From a checkpoint of a small contrastive image-text model.
Data: trained on simulated fluorescence microscopy of cells, 195000 training examples, 4.6 epochs.
Rows from block 8 of the image encoder of a small contrastive image-text model, named by matrix and row number. Rows with one number belong to one neuron. Each number is 128 + 24 x the weight over its row's rms, rounded and kept within 0 to 255. All counts start at 0. Numbers have three digits each.
After each neuron's rows are labels from the 100 images, of 14976, where the neuron reaches its largest size: "strongest on" is what is common among them. Only what is clearly more common there than usual is listed. The data: simulated fluorescence microscopy of cells. In brackets: how many of the 100.
# gate: MLP gate (encoder.blocks.8.mlp.gate.weight, 640x160), inputs 0-159
# fc1: MLP up (encoder.blocks.8.mlp.fc1.weight, 640x160), inputs 0-159
# fc2: MLP down (encoder.blocks.8.mlp.fc2.weight, 160x640, transposed), outputs 0-159

gate.466:091172102132163147091137100128128089157156129097109099136117157140140137134128114189128156137070105121107127128112083093187132141083133135172141072135124128145101136132164123157122146139128086167151128147082112122119128111128112113109156099134142111115142125179147143102151112128101170111115125129136102150093061175137097128107118136128120135146128128102099141157138173137140101096126163147091178116112128128137128172125113129111125130137135155128126132119160126175101121120136105
fc1.466:128096099134086141142124117117108114128133153191121128140123132140185160139162141145128128128119098094128113156116103083143140173128157166130126103162095065091106167165088148159099144146143119110112100143128131099138088105147155129103174098147128101124106156140123146128157139101103112092083128154113145082125127114151130092109116139185123089132132115124125115129128146128144113125105162178105128128127105087132143156126111112144128155120089156099161152080120128147139147162134104
fc2.466:127110134176113137111051157106144129160115140185153146146128133113128138128152160115122114155123130146152118128123112108130128111162160129111117132140130083098129128173118146104113128140128136097128121168167134090160074086154155145113147143186166129163145166118150103128122071113103088124115110134129171102168159114110128128128128095148116087102128113140123128143178128081109120135138094127136130150144131103128122142066093122134124182128115153095127116104098116116149136160101138
strongest on: ring around the nucleus (90); green stain (55); cyan stain (45)

gate.414:144126128148139199145120130087128149114144060128136153079144150131117112123141128126102116155158123098116150144124140161086071106130135124102061176148114083132119198124089152113136138120131100093102105109143155128122106159126148133131136123118125153073088126137127127128103126111082130138159162126112106091163121127131119119125137132158109120124127138071140116128131098133138128146118138136113089099173127116128102114179129134169128170135119123130160169130110127158150150162116135
fc1.414:097123139158148072105127113155140119177092119115126120170106158130127137142128132129180173130124133126152113120118118128158122124138110151129174108124139168134152066127142120126168137129084132144162147157149103103140178116130090110124163144120152091144130127127144137112143093145149125134167047096173142165118139148135120109156154113123129128145114129172139107112092115071106129117172134133161122134100146156144132139104128127100128094143122105095079140125127145115096091100142091
fc2.414:122127118186168083090185109084117104160169143131144119126109107137150106129152098131130125111098134113145156142123091134195104043165111151139127127090121125130087152132087093136125136122159136157148103168155152095134113141141145182107153132136133135146069136112118131132091131106076123124168099128089109129112100148137115116119144111112158127131139132136135091132127115108125153119131095196116124119137169138157125110117095119130096135127137121130138131127106112112115140145116130
strongest on: red stain (96); ring around the nucleus (86)

gate.31:130106147090150143164128129173144148091127115112137137118147093116090098109103123121125145120143104128113125116124145146120087128116115104125127123118142173125141124122131084117162099121099178172099141127144126130108141114114131126183122163132084120124145068129102120134157159154136151120088166108118123141106149177129143126126185163128147121123131089122116155069098117152089119138127142096161131129140144131082122104141150161150135145146106078157060116138184113121121140114177141
fc1.31:110154142123198115138140140166101142099128113113146123098188103076101147101161091120129130120144148142130126128128143132114101113090073128115129130105164162128134087112165122146187095090080151139135128093127135145111173128114084138129103151070128112124142109096128114129111127140146178139138144125142113164144117172128127126193157129114154131099127133106130149127126099131129146119134122113162103084162149140089117119127143151152108128129148068164088114123148119133128128114134128
fc2.31:189120143139111187130109122128138184098090145142090152133202119128130137117142132102111116118121160127120105152117130113129118113140134111162111132149076087114121095142123128150113183132172129136105124146121138145140147122139131167134129128150127136127076145094092102127172167113137127107111127177148131095125137128115173121142097119162123150146105086176121111146140131133130101128106147184129116128159129076158103127127128123156166121094129152115159131140119125105061124125104099
strongest on: cyan stain (86)

gate.362:103150106092182077141163121156110125098143105093128123094128126148124128131135103157120124137117128086105151101131145118128102128128099124138147124153135176154106137102134086117154128096079174128128128128128141154120128164106095128128128128117132128076112110130097135130103152154128122140142154103107104162110111133133120161128162169091179157135135128084106147090120123151128158135147091076136137095128128178118116080162183166136134102144136072149131148137184096145141128130132149
fc1.362:108139077123157147092126120126137111128120144139106087151093181152136133128113138133128142129104110164156089156115090111149167126112132128177143107100128097159127134177175152136105128153139104165128111164128104090148120102136147128122141101159129115158141147177128143076150090088110128121127114141128166117095078128164128128104101124144102135150105157156126130133161128104145114122124127149119142137101089128144121170088091072099081100146087151128142133096160142131099128125165115
fc2.362:164117150149094143131113139087128128128121157161145149128132154092114146128140128110109118191162162143158118146109128168087101128175167118087101175180102126104149128143117180112116184133129115105113152110133128099128115122155159153107072154153143132137128146128141122142127128090105113151112166151125152123146145123128179111146120101143081107120128112176136120132133104118111127160112115137155090161146141116128107127095112111128154152084111169117184106100128131121128177119101133
strongest on: few cells (86); cells: one or two (86); magenta stain (53); red stain (45)

gate.97:122139063128184128115128116158128128135128125105094095119153206152142152128140086128165184101128128121103182137139101142139136118091128145189108107092103128144086097128127094136127141128125091138147125135108124105124112145150121128098142139139132187119128122142154144115128116128106135076127122090119081138092128162156096096174139128112146134174128195142128149144123128124134111090140132139104130120141143133156150151129117189112128083127134134147106128129142137132128086142110113
fc1.97:147106150128123098141132169162128150121086128139177114128154093128073116153127158123120082151128174154121068128136163128125132125128120115087157129159123128139127099114137136108089120129158156126110187084143130131127136113093158120157075109122097082152128190146144071172124150165150097128118166148128136121137163057112185152135141128121128110121128065128110130090100103128119162131114135113119136128123128121126091115087136121137128139128128128107136128128128122153141129128130128
fc2.97:178182122148140104128151130122113118156128099128128128104093179134112108152148128149138128128128134118105128080073155123094179140121126158114153132128141128156115130072150113135160102066064132150121128135114138128121128122158093086138100071143150128120170128150150128093086128176147154133159135130090136136132094114128060128112128087083116106128126128081092141112132120134157139116146113110128148128102128127126163121166142110128099168129110089124146107136128117150137118124135159
strongest on: green stain (78); dim (72); crowded (63); cells: ten or more (63)

gate.93:122157100128153180129137129139134086109156112118127096130128096165160137119095156143127150121114125135163160141134120119132129117111140135183114078066154128171131152164145172174133124134162150125118105136075129126166126124126121078128121125160128131115120120131089106128145105101118157107075118126122114106089115130151143144170103120128118162149107152135110101132148128180162127128142117062111142128121085140173168157133112083117092116174124135136140146140165128137130120127110168
fc1.93:179118151098143086133128149175111177127086101110128151115132128085115128111098102143128116104146120125125128101139128155117108102146128084119115158118151128151122107111135087109143115085110150127167143097161145154107160174111128126136128141114104122095130130112128128128121133182151122143156141115155108160164129128112132145187148094111145143084162137128160128080128087113128175163113081118140127113137161174121107100139175135161140128128128128128097081153160128098132090074128122
fc2.93:119128119110154068076149067141128073127127159096123137162115100176123111146134155209128171128114127154141119122086103119128084084111107143145124128113148132147101161119147120145127156103152165138158114139128181119109133093114106136159133128105168095128094099129134144117161069135128146126128097132118096121107121141136088105121103123103172135149139124156128142128128138157128126108120099174147128143108148157116128135136148126125107107128161103101155105160132105129136128157161171
strongest on: green stain (100); ring around the nucleus (90)

gate.382:107176100128131128128128097130140069128138138095070109131090158175169167135127164124171185131108122138116085131127123101177128142093128136128144095129138147159095155154128116161122128128134127128091108187098096086137121110138119091118149085107166128121128125129128151080145090128109145126135119138106129125099098145129112111097092128121096135140084154126115156122125157166155117086151128142126155170124108135128162127152145128114054128128144126118142128112128127129126162128157159
fc1.382:119161128137144087145177154120114128134126128128157135128157189106089128101168113144129085117137149075114139131145108178122118076156147146128123148132123144128134110108128128128128108139128066085122166127121136107128171170128102192093145126128128097128100091128092128128132124156105157117145136136101106177136098125110144136114165130105128128108171114128128090168139087128110149182151134128128127081155148128127123129088136128135087128124128115128088115161112152128140107077136177
fc2.382:115115129128128122138159085174089128128131139100147128107128157134099096137133132150128156082173084085140128093147140144128128175113128157143158102141157153128128110111167099123128117131132159128125128110112128175103153132128128111129102104128111081121154110128128128165128141171135135115157128107132130137109148190140128182128155128131156128139143165102121128116128128174055159132147128118155117106103128154073156086132128152096099109055153125143073146144159128120128128127151163
strongest on: ring around the nucleus (93); cyan stain (60)

gate.35:139137127123124112116189128138128127128156117114150121162136145140115104116124127126118118096097089128122145092133110127128078134128152159110090128135129170136123075123133094149128150128122108185181133128147157101148130103125120128134128148089101128164140124119085080132085127175144096141140122099126128196110127183087184126156143126098128176128126129128137145119128129141124190168128101125162160122118098145133129136171148158199127105134161091128131110130156104118128120128137117
fc1.35:055157174123125091137128106157132148128135122128133106100128133137109111128128141156145120124107123088152124101123133128127082108110124132125157116128128128136117155128155128130216131146116137120162128107136125169098174128126150124177089128068128128110135128163128128158128090138132128130188128098127093171095128159128145163128138122101128133127180142141128128156128093167138149128128100083131086082128128107142161084110128152128148121099128059137109137171173134127127128128128148
fc2.35:128128128095153129146109108128148153154145159057128128108116124114129107102109128153105109128129127132110139128141107112128128057128108128143177154082123177151167128092157128138123118173128107152113093091073083128128128127128063128157121121141131104127135086128128154106109133139100158128128128126177128173101132153132122128128166158156175125152151134122128128137138128139128128106131128142128147126138127128152128128084180109127112097128135128147061145101048114143104081128128107
strongest on: green stain (98); ring around the nucleus (44)

gate.451:110174100153123142129126133151149115098156120118116115123128105142134125152155119101128144185163105128128193190111061124111153139102127129143139098079092121128139134094121107128185182108120128134122114185120125105128128128099120118119150129142195129099127148135128141122128128116087156113136088127111128148075077129140110119129112120117128127162129194112104118128136120135146081111091128105129121130155097128144151189146117135103101146129138085126128175113128129139128148113110128
fc1.451:164128194130128132173170120131125108144122104161153128125137130082103128107128157127127093063116122142127107129156147144128140128135128130054124152145157130100108077117128126117128125151183157127129143114128183182067140125117128142127128128102127128129152146154076127128139159146148075170113144126130109128154128129088130159183170140152124068126128150129129129129150131133121141128136137132129104131101180128097086121172147128174138101105128150141122110126139115128123128147156102
fc2.451:058178114128149127160137151114130127129128115136143128128163128119141090126177140146149128129128128150146182128205128086132127117095171141128128116112128114148128122121117156128125156119106151100138129128128132103107128134135128089153154165169161129136128074123146150115154127129093101141129127127142114151114119151128052113214117092128129128134141157128127132139128121128128106092119103171177131128128080113128159168117128136138131090180111106103077104120120150128106100101115128
strongest on: green stain (86); ring around the nucleus (54)

gate.584:096164120128128157132146128123098128128170128117092128128167128129128089128086128128128128132128129128123105126128079128132128139125128128127126136128126085183128112157097112128128117098128128128128067128136100150113141128086152131128110128128134134101128190189128158103144124129099108073108128128078094127080128128146128094142128129071128102170087178120131147114167114142205128128156128177125138128128145180128128138092139095090100128128154128098169157129157128135090128128128173
fc1.584:129111141128128062128141087139128140101123128128136173134163086104086094135128128108146127106131129085134133133176197138126128142128128095109189128128115148119165128084127097136105100161117182098128188128188167126152148128128128104128128132117123081133122108073128083138086129128128128121127128128097135123128134110140142128177195169135181155140160124137141128110078128128128156128092120129124129128128135111132128128119169120128150128128089128153128083128155128127114106142128123
fc2.584:119104149128088125163129159083128141172127089134182147122136200128114128118117128103109151132138170110114173134100098138128096112130131100118128187128137128092128128120122154118113115128128102079128128128133113128124128128198145126128128117128128134131083165124130082160128160163103118128134089119128148147128145113054127100093128120128112109127095146128183125128128142126073127145095121128160121104131132127119122090106128114081159138147124129075052106128110122139110116126116149
strongest on: ring around the nucleus (92); yellow stain (92); few cells (50); cells: one or two (50)

gate.155:121167142159155078110137141134152102160128094078157128123082098134128091128126118169088128153106136128104128095105146121128089128122123128116160113129186138156149110117153106128163108121100132155128145128134101138126159137140071145141128097128128093128165115142127139097128175178195153169135110104099133178113117128138134128133168128100116170111127128136134128108147145154092149128131081113151123128087096167122166118126135131110156141158130097143136107187151110124173140122125116
fc1.155:151128113156125127058080124102128128163123128135125150129095151128150076165125120128128154163128113128141039128115121124167117138128175131164155128191148146134119128087132148130078185135128128128126128132115085128111108155147134104122141104171152125127128123148128135109177107174128128140135075120143138125135150128138051128128128128168106128143139145128128092128174128120133093108128116151099128125109128136134138148128091126075128142099098132113080126128105140122128128146129079
fc2.155:112123107128128163125128182128143163128125135130139096128128136140145138147111165123154143134126128154120125139128117098126112163128128091150128128148121141080155189178128132167100118128133128116122133108128112074157172091121134128151129128135154148142118120079093134122152086124050122111125064128158102128116143128098143096106115101126128127161128117161112120136128178104128098089128128107128128143156105084117182169075149125105123098127124183090094115115153086095113128128128128
strongest on: dim (99); green stain (68); membrane rim (31)

gate.500:143142122152149122115145069125114101139141148114133101119121175125120155145147169155181170165111096108142108140123124128168140171087134150151166108182130128150105135115149123144099129138103128115100095143103128128105098117113111127096159105141133098128144140157154160114121106128129143086111097105097122127083074169168093138108149129115115129171093156095091126099116180129170106106130142139125161147112100140128152135129117130116093127143120128122128142128153122171087132165181106
fc1.500:118126106128143090108134093129140088171146142119128073155110203130118142128123128122181158140090104126148107171128072128150134143130125171143106125129127135132125147150147097128128163111135086125128136157054105104130134116083130148125145138102128148100105142128140144129129079116128142115139128124139122095114113183128132137106128145126145127191120173159134218147121126139153128145126192166106130127126108128157136126163111116132135103116129125107112151089121128142121125137162120
fc2.500:101134104117129138142129131136145142133129138126127082111128106152150167113113072084100130130114162116133177096134080128124123096149140091152104116129149130114141058169128146102124172180135164114148126147117114097128114147115119157127113150151122146128083117134128137141112142086128097109084129114147135131116121142143163093111128147122129134184105122204110128124136141134129158146104147130099176126181165144149128133133127159152108142047126135128163130146153120131129179128140139
strongest on: cyan stain (100); ring around the nucleus (98)

gate.280:149113108129117141075116091106098130117135128138110144157091111119128134175146156147137118132135135096159081133089110097138186137143132173164152120145106124119099132146156178140092185155131147133117114123108100130125122134126144131080172083148179094162189152121168146099136121113112109086090112138102159112140136113149094146122145161149150094149144162128120100129138148127147079113115133130095092118139127113136146123145125124104125153121113179108136134093121161146125144153131097
fc1.280:122129139156136081175128135132114135123135126139146136090184163094092096129138114165128119140134122128092162129156113193170104123136149123112140163153117132112145134081077098082134116129119152097142145142117169127088121126109100152137168136147073138131101124105106130159145168154160114156149114127144117144142124141103135148077132129124139150083153121117155145122162143068102152146112129177146143123125181124114098106113105155141159127094129111160079134114125116153130110138136138
fc2.280:116140150169155114144125122132133097123137133134130156124129126090155063104150091148104120112126140138142162103126151143129094097114119120116133108095111151112142143099136109138137086083115119151151153141162185121151172115121139125184110185113113114140095071126103116149118159126153152177122115132122070136100112128125175112133160105094166149115132080128174103134138117088116167143111141180159124115142118108104159104120084128135136138124146116130145137145133130067107137118114131
strongest on: ring around the nucleus (93); few cells (61); cells: one or two (61); yellow stain (55)

gate.7:135128128129142096106140105102116128140144137118136112148099199133128128163129143159156162135138097127143110136150100130187124148117124154174169132144084173154072140117128118130085126124128110126104116163082150142088128147110115128059143128109103105111128128163139144112126088128128125093160080111088121122099129155129128165115130129122128126171113155134121148079106128101128123108130161167159122128091107132148131128190121120128124124133094097128115183115139119150090124153172106
fc1.7:127105132096120150128138181138156134119108118128112144120141097096126128097126107083092097082140150129121141122100150125078128091142149098125074141082129091121199106137128148137142111148128127129171146118170128110155128126173128134184120116131137162128134123083134117124147165128128121160088153157150109128174156100138125074141114095128128129081126115123133085163131113147128141128129103100117129107195131100124107128070130132128146123130138159138124123145128128111154140092079161
fc2.7:120161124128155149155117117118126137128143087117089132115128147095118128181123150167152132150155099138092171143126129088126157152096138143142128157128122103130137165085134116173142085075116139140104122116122096138130111129169120112174193114126129141101142155134112132079152126167085155106128128122124116108128120141153094175126146132143151107135145153068120116121113128144139083073116133112104148128111077113101134143128101128113071107164118129117118168140134147167150092120162128
strongest on: few cells (90); cells: one or two (90); magenta stain (68)

gate.1:127128128128182107138153118128142090096146134138100139113097126087112128081115129134128149127127123172162206128140158087128155130128151157128079124115128167128137128114162054128168085098128144128135129153128100117145123179120140099137182115127128147128148128136144187128128130105122116128139109095101089138127127128122098093127072128112146131159097169073128128171139151111131084115151116137128144123163110141128128101139123128099128102128146112101110118152182138153128091117131151
fc1.1:145133113128127133098105115084142095128139118167093118134079161133128162146131120149198156129089128148122108128133105083168128147120129145173128128151126097089122147193123184147098191128144119125106103128128099093145128128128128159096148076128166121135120147128132122064120128081109128081128086142114163128129107122140128104106084121128115118148128167121128128144139128129139126153176128128096128177125110128128144159099136102131080128128113173106139150109126128162105128145127113
fc2.1:141080134131107130099128164109128128133128165183140156098128128123128130128131144110121128111094145127082089128080128147128128100153128128157143099151103113121102161146094175137128145128126094111114139152147129117181150138128169131072128157128176158151097171162128085121070126128128127161128128151140106107149136079126163111128110064126090091081124128128127108107114097100111164128128123155115121107115151108137088128123116084128104134131128128094128074116113128110147148103079128
strongest on: cyan stain (50); green stain (49)

gate.427:140103135128087150145108110102116125081158145132113155095159095113117133118131102120117093141145142116120136160117101119130133121142160104128106169138114081129111132110072101095114141157158131102098121117097133156130060157109147158145121128149141154126105181106117126142114154111132094096078153166126140084150136119103119165100119154160145107119139113108149187160172163124125099135072145164082132131159144128119090127123100142147146149090116135130122124138104157172132135144130147
fc1.427:154105129122076146134119108101108127090147140135128150098143099124110128126134108128119085165141155117112117165112114123121140116136154104132107188155119079121114141098089111094107137159153124117109131103096121162114047153099152158145117110141138138114112164109122126149116153117148105113094160162127134100152148106112109177098123157169151117110140109111145167164181146131103110139070144161084114123159155128125076121124099141132146160094125131132130126136106164157134142163139144
fc2.427:144109159098074147147103155170128152096100136134131106138151138118116169123103131102148112086133142128102128117136167132086141167101162081103118132139149107111166101142144162094118119164172100114111128092112128134115127090106129132111074155122137122116164121099102098149151129099114110106091159127171132124165168088092152129119122137142095124134091095139114164162158131128117143137120166074112144172138123126114113148132173124146133129106126183156121149113133133156119127082127132
strongest on: red stain (98); ring around the nucleus (74)

gate.81:128141133128133068134169130136121109131134120083126128115129155130095120104138092162115120124139128127080165090173132134136125140110137109125120154144142170131157112113102093114162096098128126128162158136128137154119160138116081135147114141118119131103119093164107117128118121195148128146179128080163075207136116119119128163102147113113130147083138112109141149088150127107129149128105141121151139078113135171130131111117130172127130124111146101167112111151108091121136064106139128
fc1.81:119154113102139121126128157162149144130104131103096105147127105134178175115100135092110161060096126179155106116126131093127117108096096147141146069079144152150145105170152106137128166100107132137128128140128128084153136115123133124157140141074138128130147128105136128097170128110086162085112136149128128130107109152161143132164105117105144164166105118151100151128066133140155120128159136092128156147128109121140128175140149120148083106165157128112119128131161149104115128111136107
fc2.81:132123083130128097128117075069118103125140160144102147153142077119135129151168128162144121136162134113141108150089144122149137121172126147136102134148107128107079167123089113154111142140155140130119078128119128129120091129128120150125160092128128135181125124104128148077144106136128115110119130142095138099108130164144064146110128150165115096128150146149108143119139148152125119085088082168100110117136176118104112107157083168120128133092103122103122135082121122149128161173141121
strongest on: few cells (93); cells: one or two (93); magenta stain (71)

gate.91:108146095123142147137170128128105084122128128118104128128095138151150128082108120128139124112128108095123122093102106128128141181103128149128114113106125146142133148143134123185119124111098117164130103137121105108108128128128110100128172133136151153128125117147125175067108128143101172128107105136128152132104078137133134174080093088123128169121128193111123137128110168153169079136128128170123158132156055168116108152128129109078119132148139125152165105128166108137152128163162129
fc1.91:152118182130127100135138172128154107138116087129092091106122128121141089112108094111143164124091106125128119103128140112117103133117092128078122130107143183130156136128128084144128110114128124163107165128147107128128142102102094086158071138100115159123128088133084128128159103098141114139129140128128116160073096128162138139138128152105128176115159138179130144129119149135137172137128136102190162128127123135151172156129154107123130117128124117168125128165137065100128128088106158
fc2.91:097128165171113108147128170128128151128159109108131147105128149122145076121132128144128128112171124165128191134120135190163139085128171095162132141128106128095152120123127128092109115099137149138128128086166152128088090122168142128131116114126138099128093168096131116139128128128136136114134122108115065134116128139154139128128163120109141112116169078085161128111125134134098185134128123129191128095128117128150156116065139128121121148128139132128083097186128129118133118090143144
strongest on: ring around the nucleus (96); green stain (77)

gate.542:139162104117141149095141138117141133129147106103089135088132113142141135108118079104110128144127103120129145127097130106128122097105109098133061166103158099160128129124129132133175146123107118146122095155108073120138109160126106125117142100144168156072141174175142129122108136162121152122104130147120118145127110141157121143136119119128140135128098127068098148162141141137171107141098128110057125090160079135141111162161088100129107174161131135166134143155129153172144109119112128
fc1.542:153137106133128160128149131123135127116128091120092121088116123165133123103114091118079111159127128130138148128109128114145140109106124087129072130078145112181132129127104126124190164115123132138107090178124078129150109169111125109162114130130174138089134175190140126106136125165112150124117139191117107141128115113154134161126104123149133140124108092112120161154162114150156070156124127125077150096129109132147091168142094116133114142149129136149151118155128159165117101123119128
fc2.542:154097150091072128141101132147147161128095184149118119131109130158144124108075115123132101110126117128134103126123111133113117142130130094096100129145138095098153118194147180102126128182156126128128128115133125135133127128113154155128086111134134120121167148117129099174163107085135088104090118136164128134155184077095155129106088127152125158114083098166117150127148128131105125163123149092111130165122161134112092128094133128135195138102132138154139112102128107138136133110127125
strongest on: green stain (100); ring around the nucleus (88)

gate.84:128107157181090121119117134093119115163127137160156181126131164109114128123152120136139110125121173132105135165141123140133124145158159115122147139166107109098123123142103139114083121162151074098165167138150155121139104130130118145099128128134117134147090128094145094150087146125155110157209095108159114103144169127101153078129138113148085099095132103133160100137121099088100162157142133179156116123127137126119144108108146127129162127118107135134136096119087138129161117114082115
fc1.84:123140128153123112084136109111118100164147148095127155116076180149127130148117151152175130172121127144100120135126099121146158165136153124148186136168152122150101126121130123126103115131131102153121132158103088136130065147132108123124137108138142098140132181143174152122082124148170120124128067100133135154129110123132084147116148107122115113117111156127128136123177134127130114131110118141115127144089133207132138105114124141090127160092101106107111079153090146161156104118143098
fc2.84:151098137116090157142124112154132149109147135173118118110136110130173153120122098104084111084084117126138122127139062116111117127125112128109091133128107093127127120140123132115130134146158112135122107130101168128110129130106164148110080158133149164119127134132125123156127133114140102097075140170129124096127125128127183119080098142131118173171102112158145172159114141086127154158139131151079144166121144137116090154159139093202168140123128169164158136122148124148153143128127144
strongest on: green stain (68); dim (56)

gate.47:139131081117128140141129103142128090128128109116129109151133140130127132128165128153158194155128065128120091107156128126128128123128085126128157128157092128169139156126128150157128127114122128128128132115069090128128146128109100128110108128151139128150085093121158128032112167129128197128180128128065109128139118132128154111129117124081066105128128128113080132128128190128132128079136099112128128157106091105128128105126128080128128143128131125115128128123174121128128134127144128
fc1.47:187082180092128160128128139128155128145118128128128128128135128140142128189113163093117128146134128095162051128100128128094098128128125137114128115128125147128128128132150108129128128176128153128128129070118090177135128083128102129144143128128128128130122082128101143128145128128128180194071107128155177097128144138107110103100126128131045128143142128128096104128090124148128129128159102128128127165128159108108131115107115148102141162146064127107132107132129150143150128128116159
fc2.47:153144098093141114165133126128107171154111163116128181099137095132133137191178167124139128123128123100127128113105144180128121154076110118120128100129128144121128128128088128128129148128145161159116128085117109127128091108141128112115128145123134125163146151070128148099162129168090128146128211105128161118138105159165124149168121175128089128138137101128128120068108128166058112128131119114104128149119128128084114128135130119103133128095127128164087123128141114148155128152128128
strongest on: cyan stain (99); ring around the nucleus (95)

gate.121:133125163152113127127101120100108163125151106131151159121121176105110099094144114133106090094159167113090129128129158128118125112152154121104118166146084116129126161125088119097115118119148116088177178108154128160113130160114132171126089088102091137093112126103116087151125119131152098175193149097128106107152130117124128115128110158137106101087154114127144135110107090153092160150121128135150103114136134127112121119145147123154141121091208138151150145147107120151153155121104133
fc1.121:103147100132129088078156127154144130147112140105100123138108098154138128155102149120161149136087119176171088119112106122152150132095103133141163095091172134134130105153178135154143143124121130175091104184123096107155127120141131102122155144133149089176183155151179128108124119130129130127119128146125144145089126148149081121147115120104167151141107148172123096147164139101138109094153127125117145129105127154158162135112100124096098129145101111107098106121154139101102103108142098
fc2.121:116146099130168098111149116135177090158156171148090108135123096129148114133131136099125149104118101151128129119096077115159149094150108127154112101103145129141096170162111100128108126108176146141167095166148152086165116103130128142121166103112145147166084146123125139133139075113098127124136098135112131130106109161158117120124123122102158154160127156176139130090086130160165120102172100177118141132102186129137132158113138097125110115154130096088127106132128124117142130127128138
strongest on: ring around the nucleus (85); red stain (59); magenta stain (41)

gate.564:124125142091160097156149131182121126133104145093132129130131131132145156129127095130113129100103125151113135095135179157149104121121086126092105129129175174128177121128129120140149115093126132159131125157157128144090167141121087148128097161101112099103126119124130087135103164153170134152118138146146074128131107136122183119118142084061128130142128111128143198127106125094125183127126124134150147141123128139125115110161153129176133119129183083128142103126162111134098132097127150
fc1.564:124129115142089156102093130118125129130159127131116098115111130128127131159143144139141126151137109091128102152125081089143150175158140128163183117118108106095097141132091144126120138175160109105116132128104131126164087108136155120098173117150153138162128128093163128103128093097085114111113107148119177122134158106131102111137115161166114124142145163124142099186172122126127128128088184125125129140101114115138119167124078126097108122128076170084119146128114178121132148138126090
fc2.564:144192121108134140129116099137133171139139109118139129115105143130121113169171128165128174152119122107126124082087124078046181156109105135121141126116141128131158159128157148130144128152071139127108144121117072158150155129112121096141136091136138121115137128142163166097127104168138147144126129155097118154120072137197111112144155144121123128115158123106125128071128150152120125108116119110130134118128101122126178137138107123099101138153111119131128115162166156123171121157126106
strongest on: dim (99); green stain (68); membrane rim (54)

gate.113:154129118135135085089134127124095124141087175133089102183144148113143204116115151104171182084133130164126138125128139121148140132124128139144149095115146154113103104150134135145072142128131081158141142160129124091151142103181118119106158116105147133175149115119152111128155156118150125135143098145162107116125115130142137099162139074123128153178089119146114115099091139106128134093132114163128128129128129136165162169105157135098125111098150156141141117122128136110104096108142090
fc1.113:126119120123150106124128123144104131136110195106098112165137174121136192119119111132157180075132139171110156109124129128156120133123130152154173081128128159102127132141128128140115128128128069153168146183110099067122147120161125134087167121114148128164153068085135128120143145128179119128149079114149113123121131142157131072147140098130145164174116146133128116120103112103133165106141138128131129128127123140127163140137147142123136084119132132143130128129125128103102128096131080
fc2.113:131052128121101145129120129128107151115113100128128128153139123166128159123096124116112106105098116122128121182153127122155112155159141135126116145122120090090128127138109141105141117173177139127144107125138128118099147127119184159128124175127147103133155147132117141142165150070103107064114128088129128128121197141097128182091125143164126139146107100128153115135152132104107125163089131116100094135126128123116083141147135145126204137124128143097141183119157147126128134128144092
strongest on: few cells (77); cells: one or two (77); green stain (62); smooth cytoplasm (35)

gate.48:102128128103128096151145109156121114121128144079133105127114072153175126126128142154128128113104089098128130066128092144151131115112098179138128124111120134128153128159174108134163161128103125176138123128151136128126148128116098128129131155120128093127135124181128128133156125150125128125121089117141139202094128144175128150110225098112153144162114140123105095089125128126128128128084128128103095105128115156156128134128100138117101128141162066142128176151149128128119128116163111
fc1.48:128103128128112142128067123095087159108138128166129161116131107117101127123141152128128119123150119128128123219128132104098128125139149120131131128136118128080084148101101169139149135189147140069106128128120126131128091130132128110118137128158122154128128162031128128118107149038150125128128128142128133124142128128128139100146100165179122065121158132128130123152140115143127140114114121125137097116140136106140130134124158144145128153140062142084111112121112116143136165125124135
fc2.48:143136115119126109133145128146107062096124149106110109134125117132128146132108090166163140098128146112085115117160202164150162128112128109130127122128197148142128130093135085128128095124149113146113105109081116174095114129119123143147123119108119093128129087135094122123116156138153128106122145103135128150148128133128069177118148128128134137127128115123089169136142151149116175122128139116113137128119187155103128121141149128104128115084168109168089167128122114142155112112202161
strongest on: cyan stain (79); few cells (58); cells: one or two (58); ring around the nucleus (33)

gate.182:132135112127125132102098129113116102123124126150102087147105143152135147147135160127150183170070099129146095125123113114147133147083139164158137101143131113131132162177128141146100145132158078143123085117110073110170121124189123093119152111147176128144162130142143163071131127122091126126083111157134159117128128135151105144138118115153128135126116141109081146152151129157120102088104135113113108141143077115138155176104113086109100140171130128127118123114104156152120120141175120
fc1.182:150127101097126141076087114113126140132147137112094102179121116145141135159125170124148151142099117112132072119127133106142165128123135134133137073125128109132130154174134151163121154140160122141100079126125088100178130088160134075144133124157149119128170140103157134103135106090114135104076114152139145111130130097155100165144113135167079116127103127133116128122158140152124061081134109116114106169130106125134144147114113097100080130152135164108118132112129160133114112148167117
fc2.182:148106128121115148098130128127169136143117137129088136155118136184084132147106148126110103150097139165127113143099080134123145114128177094143119138165125112129129161144128145107090160143139152129119109170130093109126078131179142149108131101136166132148127155117179100129121122143134131139090137135156145140133136108112126129100102100160120134103052121146121179118153149112138110167089086133091124171100136122169107176115125112154139182137097142124139099099130128157136109133101091
strongest on: ring around the nucleus (94); green stain (65)